config.yaml
model: "image VQ-VAE"
dataset: "scattered letters and digits in many colours"
train_examples: 48750
image_size: 32
crop_scale_min: 0.8
horizontal_flip: false
bottleneck: "vq"
downsampling_factor: 4
encoder_arch: "mlp_mixer"
encoder_norm: "layernorm"
encoder_norm_position: "pre"
encoder_activation: "quick_gelu"
encoder_mlp_ratio: 6
encoder_parallel_block: false
encoder_inner_norm: false
encoder_patch_size: [4, 4]
encoder_conv_stem: false
encoder_layers: 6
encoder_width: 192
loss: "mse"
latent_channels: 32
decoder_norm: "groupnorm"
decoder_activation: "gelu"
decoder_weight_standardization: false
decoder_widths: [32, 64, 96]
decoder_blocks_per_level: 2
decoder_block: "sep"
decoder_attention: false
decoder_upsampling: "transposed_conv"
codebook_size: 512
init: "torch_default"
residual_init: "none"
optimizer: "adamw"
learning_rate: 0.0026
beta1: 0.9
beta2: 0.999
eps: 1e-08
max_steps: 12400
batch_size: 128
epochs: 32.6
lr_schedule: "linear"
final_lr_fraction: 0.01
warmup_steps: 1240
weight_decay: 0.0
Rows from block 4 of the encoder of a small image VQ-VAE, named by matrix and row number. Rows with one number belong to one neuron. Each number is 128 + 24 x the weight over its row's rms, rounded and kept within 0 to 255. All counts start at 0. Numbers have three digits each. After the name is the row's rms in percent of the matrix's.
After each neuron's rows are labels from the 100 images, of 14976, where the neuron reaches its highest value: "patch colour" is the nearest of a few named colours to the mean colour under the peak; "place" is the part of the image that holds the peak. Only what is clearly more common there than usual is listed. The data: scattered letters and digits in many colours. In brackets: how many of the 100, against the usual share in percent.
# fc1: MLP up (encoder.blocks.4.mlp.fc1.weight, 1152x192), inputs 0-191
# fc2: MLP down (encoder.blocks.4.mlp.fc2.weight, 192x1152, transposed), outputs 0-191

fc1.273 131:163115129112147096123192096088145147168119113115154109115119131157108110122150129085140107129175129174092101127101157137151142139129148168129130145110134133102172104121125136103152100095161117135116120118122178109134080089139170127140129125122147175167129128111151120144120092142124143163105068130118113110159143154131135092111109119125141102081101120168114124157114097171097162174123132116137122106155166097113149124146146132112125163163142126114133133141170103155103109154114111125131138131127143138153091120100121080148123068110131158112072113143117167152115134130103091117
fc2.273 121:124100103113089146127134091148059157161135126141117121084155114116178119128160095144139101138139123098140127095144125132059137115107138158146144132148149139092132121082130085166123097111130123122113085087155143122137180166130114178126096151047112135117134122104143126166122138160146127126109151124163113150114136098155131133113133167100123145111122120119087131109131134134137109122092160132108085123127161150068143117119135150135134171143135147144163098100139165129131138130173137116166132138116153167119111180110135150139143121138074122123140168137124139091126110105137118119
patch colour: white (89 vs 25.5)
place: bottom right (47 vs 14.1)

fc1.403 111:170109179146100172117154090104143124143120058156099120124163103098163140095114086077114091119146149160127123132102105098177155090110133157094147140110173153115150143088140108133145129098158123149111171088144171128136105131128135111128121080164164149092141147138154110132093101118121123119120083137129118133120109141103117125109093150122097133115160136126127111133133079168127151126161119134097137137105113135113125136108166137105128110123136117101113156171124116149177141125133127134120142122140124131140133160162197123120155150149148179133098124108107123139164133124083136107
fc2.403 100:111132133179140154149128130142109128141149169138131120130104118134140096144180075109121104100117155127108125127133130138084143112098125143131165147133147188153075181189087125133094121109137100117140109111128132159140163094169091124096134200113127129123102116118170128093145129143172123114149126143115152147109118110126150149117146165104150152154171165136131111105103108098135103127125116127111105108102204120174140090121101139131127126135129158132174104140110126112127152124173142112124128123117173094170106110141122138122099152128109147132183148124112139151134142095121127133
patch colour: white (59 vs 25.5)
place: bottom left (35 vs 14.1); middle left (27 vs 9.4)

fc1.3 100:116144115138152150125142074093142111123101119159135108134110129140130140084138113130096138086172199160139141135097136164114138119090079082174144147126079149121136146130147099101131093128116107114139133122125163151153145138144131139126162163130146134118110099134141180106155141161116103130124103113128174144140118106180124106149126093133121136111097076115128126198102109104157105076150130144131113130110136090138134129172128086160128155111139141123130114114114076144132160129117124145176119123157155129144120105109130139116123115127144110103103143146127169102134072134173087104
fc2.3 114:135121119101165125150111168163113131134132136108130161102185141138118122144075163175112138211096089111137128142150124140119128126120142143107112099126146100117134077151124151151104172191141171111108114142118106145146116172103145162148133086130108117147119138136095109138116092099078101130129160129099111130102105134104121152126117109144138122134131160137156112096136101136092196137147156147116110158126140155172118126097121175105124100168131158092127130109148177144127117136085096141121131095133115150140139164121115105147149123141139152114146123113132086146091124167119144135
patch colour: brown (51 vs 13.2)
place: bottom left (43 vs 14.1)

fc1.368 088:166159158129165117090148166144092159073152136116078154174136102142125127137143099162147102123150157115145149125108127067115113116141104079148112154093133119099145093098130142101110128135143138141132109129142141080121152103141126109121122138125129162115100143100123178107148116110125113154154160091104101129176172143075140134165136110131135154096101160147141138136128132149133181094102110136102133122129104091169110099132107169067132106127147082116128134101139059109136112133131152118131146136099117138109091109131129096155119138143109146137103155128137149137118105140086117137
fc2.368 079:107130139093109111123130135077138075117105131162135148129120161102129105112126134107164129134145170144120162140103141138140104138103154119198133133112102129183109078140140147102130163155148107116100131086201131104143065167117132102132103156151105110135109122133112142150146107132140185124125095140137122073124109096117136140130110155151112149160139107111124126175116103131118128146147161107115129142105128154173104105144122193129136127123143116110139169125088138127115145130095113109136109161107106111059159124148135139141121160108167140166118115108145147100120121118128157162
patch colour: white (61 vs 25.5)
place: bottom right (37 vs 14.1)

fc1.518 074:106107127130078134140146127099114105156123103134126117107149103117143160120106136140169127073148172142087127110101114099104132125089164120123126089118131138166129112134162110143114172154157097113134118113114142098149156162136129118111179124143126150116150144147132134158135101143167100097118130117118127131126117143157131146097127135129122118068157142120133107184117142112131138111126141111131126147151127142155119152130121178100139091128114134145158128106149116127142128124157120065189115133124143128127083121124105180124163072126127159129163132070135195170070160140085093137
fc2.518 081:154138136167151110161154152148143156120144141139111127140126152148125089118136111098070135155131114131114128145105145196127121122166099126130127118108122130069132128106096135133092122128115118111137145121104132134124053104147100099153141144097101124124125128133128108083134168113102153118131155168127127123161115178111125137161115131111106141129121100143117146106127151173122110142115139123118125098080140139122158134129100073140129080126142141130148108136148071141130133130096129141073129091142092103032145140174142113130096172094138114115113107113136094097143122140127175149
patch colour: pink (55 vs 21.2)
place: bottom left (58 vs 14.1)

fc1.729 123:150138142145174155097128137128141166104121126097160105143096129130129123103121124121133134141143124143136127147084126138149137136125097127106078159163137130113139106133171088136159138124153138142094133095086140088151116117166142120130115115160088146144085097110151114152138093137149107125093133160142124062133114137097129128124069126139107131098144117115119112144143076091098161129124099149119107125128111125159085109130135138105146089160123128151133184114089084137134113125150117119203108110094151120072157123145141157115121114143171147127117101126088118081109106156096138178
fc2.729 096:130151116161104083102118114143099137108154146145073084158125151104129117147134143101139124124166149144117126111165095122145109168119137080127179127119165120096181133087171144124127133132108114143114088131094163108118124113134071165117111148131109128115081098126121114113143102116143129091123123111126138122123126102097135114182152149116140129162162126112176149167127106136136129089141126108116127148131158156126105155141160142129100137122130131113155146088096124140110180149142109101138158132133167141185080105158156126108120150122155121149160124134122149121200082154126098113
patch colour: pink (61 vs 21.2)
place: middle left (34 vs 9.4)

fc1.708 121:165156144123169127100115118126177138097145088180098184153126130125114121156126156123166155094170138144110122104069127108158148149114107108128145096131150117107099134146087099104136108127139123123100119121132129099108072145108123151132142080124152114134087151140129153127097197053154154143132136112130123134127105131112128137169125100136141105162135124142132144150130138175114161143148136120111126113149104098136149149131047176143108158112133188115130153152151151132103101152144131120138148137126115099109112138135149128115154102166106087156121096149113120132118139105121130137
fc2.708 097:103124113133117121144129102136086116122107156129144140139117131112114108130175088111148101127135102106119114126132108110117097158141122132210114154139098133164170115098141122104112129124141106119163117073121137146129140135146148137135101116113128129086140124121120148151162129172175161140142122171143118132120133092130147072163138168122132154149101123136124127163130109147181117095126117092108159114109107101153089136133162178084142130084171094127145121100141073141103133116132154155181133157148200108129139134117100109114091189097110155107118127127129107136119107107120113124
patch colour: white (56 vs 25.5)
place: top centre (34 vs 9.4)

fc1.229 116:195096124100150145110132159105089115131098109182150131133100157110148134128137128133182094116159188145134103093117093138135123163133110113103154151123079176135091158126143107148146111095109112131104109147129122143160115121168135159141075115112143118097176115114146135087167140122142125125129103152146194130114152124144169141143105161115115144166137151120148126124105159144162090137125149106107104084090136115109120123109122091147133116103124108134128110114132130117138133117132158123152194157130124169121100101133133092157109109133117161113143130128087142108153178107131157131
fc2.229 120:114112096151102100137128134127072142153156136074115147130115132124146125120150122112132097132145127113158141085145129162085130129113137177123140160151139146102136118112121108142129143120142084113197108091150123163136154130126110172105132173122146131145173120085129121138130133158146128132115132133150149170114162118158140137129167201114124138134134147099107165126135117127166106132099134108116171132126122140120152126118118189080171147143132112147144098124158135112104136139177125114141116149131147166142087141127129112148093146139102118108137200148158110119161136091184181121
patch colour: brown (46 vs 13.2)
place: bottom centre (63 vs 9.4)

fc1.462 095:100099146112157073069155124125131141086143113126143149126085141161103148143145127100117164133121182145130106104111152105122138134121101099140124141117098129139113140113113119138134130139097165122153157126154131121119107089135100150089131153145144125135094132119113191147141078114162140117167140113149098103127101133153121116146126116144097108157132123124118116129142101103119158084136123152140130110151105124140133167150117145125156112137122190094139142108124122146105105166157093173171134163110178126160108073080118135075173104155115111138130131126092112152133144105134067164
fc2.462 087:136143109116083093132132159130110147104139108139089121174135153125146131148119132154100054142137077157149149114114118127117093140121111074141170123123098150117131174102131149137115096112099128100128106117108159136124141145165107126167131166132136114114124094118137140143130155138141140109171108162129152087105127113099140116134152118129138114130116107163163152128127092121156103133130162110122135131115187152119129116122111145072142156130171136139143148110089095177114158084155136111171136173138154140099120159145119110157098176117142192110112144115125118110067128118159149138
patch colour: white (62 vs 25.5)
place: top centre (38 vs 9.4)

fc1.441 090:129140128145087116148120120111168123121126147107117091166099151118124120120160129125125158120141099099129109156095150093145141161117149120130111104138088149156112156139094127141118132154097131135155163107107145102087125142148093131115112154157119110112113121111142123110167127158154156093143160172103132089165112132035144122147124107140127138131106123155059119129122142154108154092141100157115151110128147083096160169101162175109117118155145123106146180117093127140141110107099123149154143153133148078131119088126126111088110129121171141148114142093104109143124131164111088093
fc2.441 084:133146131103132112118185131135142128120135130121116081092162097121085139122179102143116152069129172121135137137141113111110156120123150153126133137148101149089137147135114121105088164097187121150171116074127103119169126096163133123129135131149168147149151103143155145106149134108187150133120099154056146087158127144182128113146117129112129135112148130125142131144153145150158141121143085135146099121159094082133103104113155071111141126123109102128146110143119048126128134144105135192122131137117137132162135116153148131127140122151117102122126133136110122163090137124117140140
patch colour: pink (46 vs 21.2); grey (40 vs 3.4)
place: bottom right (33 vs 14.1)

fc1.312 135:151149131162115088158117134049139165133148138123102140155091164147102121122090100163187198094133126141126143106115147081139155168133154169127125125080151126135118137113114126108116137090138101138088092130141110126133099061084080143116161152135139166166104139129129147110146113121159150139143090134137143123156088130098121131139120128135121103140136121162155122155125114136121124139120096108095139128124109146140127110138128140119162161129112157109133130107120114157129147120111147127142117139142098092095107055138119175150139111147132175117128112132130161082120120108110110170
fc2.312 124:119108133063151150136132110093117125159078108108126128115120155131190150129079101117167130151138118088189069132150101134108118123099116114100124137143132140125105082129097101158117148110160090114140139167159099108133180095115127135117144173128132143114140153151131148177113113119155120122094089130167105174094139127136126123139128139108135111112150151110104102125122138113098154105124134163106097158202130101101106137131129103124145179130124140123150113119204128124110123141118144128138131096099139142118167131110134165136147097114106126125105148122142139168145127138108129169
patch colour: pink (55 vs 21.2); grey (29 vs 3.4)
place: top centre (42 vs 9.4); top right (32 vs 14.1)

fc1.378 094:110170136143134124148122096139190148151139146154144181132094100136114126109119116119136151100113111125139144133076135098129168080166124120155142139122139096122123117146117145149105156102135108126130134144151106072133119117120130112077205149144074151153143109126153164106130142131126143154110103132117133143156142154150097098169127114142179147134108169140138141122126138134148106106113165138142102108140157071158143095146169115091134130122118097153109148132122040121117144108118102139132128130136138136086166142132120130087150139127120166131122086147135111135145128174077127145
fc2.378 086:130118078100131174117111100123082166131185176159129119167111138126143150152154095123106128168146130116141115090137105159094106143135135131137115140125160155132196139123119144128142091125139106121118096103092146151109143138145088157134120141105138141106134125057161112116136148140173125149150133133144147144111131075150127120115160134058122141159136116088106164132120145136140091130096146114122117128124154132135141135137167161111119119068137084134143113069092132128088136129151138135119127143138162116147129117153107107129098165138083153125150151116144135106139119057113121129
patch colour: white (89 vs 25.5)
place: middle left (25 vs 9.4)

fc1.294 095:169101159127076119156126125103156175133112100153158139155119140100126144123105114087164122109166143138143132152158147142125184100077128111082137121106167104138153138171152113126111151109130109100073161131125143077121139148135146135084131105124125132145133141109138123120115112155135103245104108105108116094159146146124126143130134164105111143153148152130130105183098112151158132141126125137133115121121149117136092129139102119173122134141147120071112154161090137125148146111120101143125128098122094099168146128125139138146132106117121135113148111140137148092126100105125121178
fc2.294 088:089116140091155173139160114101124096157083120222151136091138113106166120130137125192165149142119120124121128144133112137099114168107117166115129130148096160124120115089148089147124100087142124114135123124147154135178129111118145142147120176091112114121127129153130146151127139161177113116134147137128092174090160153148128105105133152122125131139123118092116118131144145123119124117095124113120092110114182147083117122114146108150145159131154145146165100141132151115125101164141158111137146129123167139066147140096117176147163134089120131138101168133144100114100120100145141116
patch colour: white (57 vs 25.5); pink (43 vs 21.2)
place: top right (45 vs 14.1)